config.toml
model = "self-supervised image encoder"
cutout = 0.4
norm_position = "pre"
hidden_act = "gelu"
layers = 8
projector_hidden_layers = 2
init = "torch_default"
muon_scale = "match_rms_adamw"
nesterov = false
Rows from block 3 of a small self-supervised image encoder, named by matrix and row number. Rows with one number belong to one neuron. Each number is 128 + 24 x the weight over its row's rms, rounded and kept within 0 to 255. All counts start at 0. After the name is the row's rms in percent of the matrix's.
Before each neuron's rows are labels from the 100 images, of 14848, where the neuron reaches its highest value: "strongest on" is what is common among them; "colour at peak" is the nearest of a few named colours to the mean colour under the peak. Only what is clearly more common there than usual is listed. The data: streak pictures of flow and ridge fields. In brackets: how many of the 100, against the usual share in percent.
# fc1: MLP up (model.blocks.3.mlp.fc1.weight, 384x128), inputs 0-63
# fc2: MLP down (model.blocks.3.mlp.fc2.weight, 128x384, transposed), outputs 0-63

strongest on: high contrast (70 vs 39.5); loop (51 vs 10)
colour at peak: black (49 vs 3.4)
fc1.268 113 [136 118  99 132 141 161 152 125 110 142 131 111 108 152  61 126 107  95 105 123 119 140 136 126 130 162 130 154 139 117 130 145 109  93 133 120 134  94 153 140 162 152 135  94 102  76 105 127 135 138 116 106 147 129 120 100 103 141 110 135 112 135 145 133]
fc2.268 119 [134 144 128 139 103 119 106 123 146 154 147 134 181 163  77 130 159 164 156 143 106 116 144 126 135 116 126 104 108 131 157 166 119 128 145 132 103 153 120 110 106 106 143 113 158 132 127 115 136 112 149 147 171 145 110 146  80 127 134 139 130 149 124  96]

strongest on: fine streaks (78 vs 49.9); loop (29 vs 10)
colour at peak: white (28 vs 3)
fc1.142 120 [152 131 143 124 104  96 136 144 122 170 138 124 135 112 118  94 131 134 101 114  85 180 146 102 117 139 107  91 124 103 151 116 105  97 130 142 111 193 137 128 159 117 135  97 138 131 161 116 113 132 143 145 133 169 144 141 156 141 139 183 133 158 121 111]
fc2.142 109 [120 124  74 110 174 140 163 140 122 156 170 114 124 150 115 149 130  95 158 111 198 119 131 157 135 149 103 137 119 128 159 137  99 205 124 154 158 129 112 152 137 133  95 130 151 152 137 160  92 119  79 128 120 100 135 159 123 132 122 139 125 112 159 173]

strongest on: fine streaks (91 vs 49.9); turbulent (48 vs 10)
colour at peak: black (82 vs 3.4)
fc1.190 061 [ 90  91 143 120 108 154 124 118 104 148 173 101 163 128 113 147 135 113  85 133 145 127 123 117 144 132 135 142 145 124 174 138  83 168 130 139 114 108 109 125 116 110  96 143 144 103 116 139 147 114 134 112 139  89 116 190 126 147 108 144 146 153 166 146]
fc2.190 065 [ 95 132  95 100 172 131 130 146 103 124 121 100 106 125 153 114 120 126 111 138  98 106 146 129 137 156 134 165 161 158 138 126 143 113 129 124 151 157 136 170 126 141 125 124 148 105 143 134 108 128 130 173 170 183 128 115  88 138 162  89 151 165  87 175]

strongest on: fine streaks (89 vs 49.9); high contrast (73 vs 39.5)
colour at peak: black (62 vs 3.4)
fc1.360 137 [112 143 145 124 121 118 128 126 112 148 100 115  79 117 119  94 128 147 175 114 123 103 143 107 134 128 111 148  94 101 106  92  97 109 136  95 143 120 127 111 172 127 151 146 102  86 121 117 110  94 166 183 120 141 110 128 129 163 105  72 114 157 131 119]
fc2.360 105 [142 142 141 122 139 142 149 108 113 142 105 123 101 109 178 173  98  98 135 102 109  99 140  83 130 150 118 121  96  80 108 157 105  99 116 120 159 130 140 150 119 114  88 112  98 110  91 152 144 174  91 151 133 150 179  96 109 143 110 144 124 127 122 157]

strongest on: fine streaks (92 vs 49.9); source (45 vs 9.6); loop (33 vs 10)
colour at peak: white (48 vs 3)
fc1.73 060 [139 128 128  86 138 147 121 103  74 137 153 127 108 126 159  94 125 153 103  88 148 152 150 165 139 131 127 155 141 135 122  92 151 115 131 157 115 104 150 158 131  92 126 146 130 117 128 149 144 130 118 143  81 140 147 143 104  92 120 123 125 133 132 101]
fc2.73 054 [117 106 161 138 121 127 117 114 166 118 101 106 121 128 170  95  80 138 149 143 142 111 129 109 118 163 112 130  98 118 157 149 121 140 147 112  89 129 154 140 161 129 181 166 121 108 160 132  83 121 121 145 158  89 149 139 104 159 126 108 135  80 134 128]

strongest on: high contrast (77 vs 39.5); spiral (63 vs 10.5)
colour at peak: black (47 vs 3.4)
fc1.118 120 [167 108 108 160 128  98 137 134 127 140 108  84 116 163 175 141 174 173 164 101 114 128 146 146 124 135 134 102 162 134 113 108  99 169 168  96 139 115 131 105 112  86 129 131 118 107 139 201 117 125 124 131 132  92 118 117 113 117 107  86 132 114 125 159]
fc2.118 114 [133 155 124 111 153 119  94 122 122  84 140 158 152 127 126 147 127 151 174 149  96 143 117 186 133 147 131 168 131 142 113 148 163 142 156  85 115 121 116 150  97 147  89 139 125 120 119 139  87 152 118 196 122 111 120 153 155 144 153 120 140 134 157 118]

strongest on: fine streaks (88 vs 49.9); delta (36 vs 10.1); loop (32 vs 10); field: parallel (29 vs 9.8)
colour at peak: black (54 vs 3.4)
fc1.19 134 [157 141 126  93 114  84 152 100 115 174 125 122 144 113 121 145 172 145 141 119 104 123 162 110 151 120  89 154 156 160 128 101 136 143 122 139 106 122 174 140 131 133 124 140 110 130 102 139 145 128 119 115  86 129 153  90 104 128  91 149 145 102 134 141]
fc2.19 132 [117 123 117 102 110 113 109 135 143 120 186 139 142 119 121 116 159 106 112 104 113 106 104 123 124 116  91  83 160 141  98  83 153 128 153 170 172 113 121 197 144 131 156 152 100  97 104 138 109 155 121 163 168 142 106 130 139 137 159 115 133 135  97 117]

strongest on: high contrast (95 vs 39.5); turbulent (94 vs 10)
colour at peak: black (56 vs 3.4)
fc1.267 113 [129 134 118 155 137 176 126 176 125 180  73  96  97  90 136 129  88 101 125 129 129 132 167 111 164 168 127 168 143 114 137 123 153 144 108 107 132 156 159 141 106 131 142 129 147 160 162 135 111 147 141 133  90 115  76 127 118 136  84 167  78 109 155 129]
fc2.267 113 [142 115 155 125 123 128 151 120 166 116 163 145 133  81  98 112 129 118 161 144 104 108 122 130 124  81 117 107 147 143 127  84 142 128 146 112 127 160 100  93 166 160 131 119 104 197 141  84 152 107 124 109 150 142 118 178 101 113 141 128  89 104 177 159]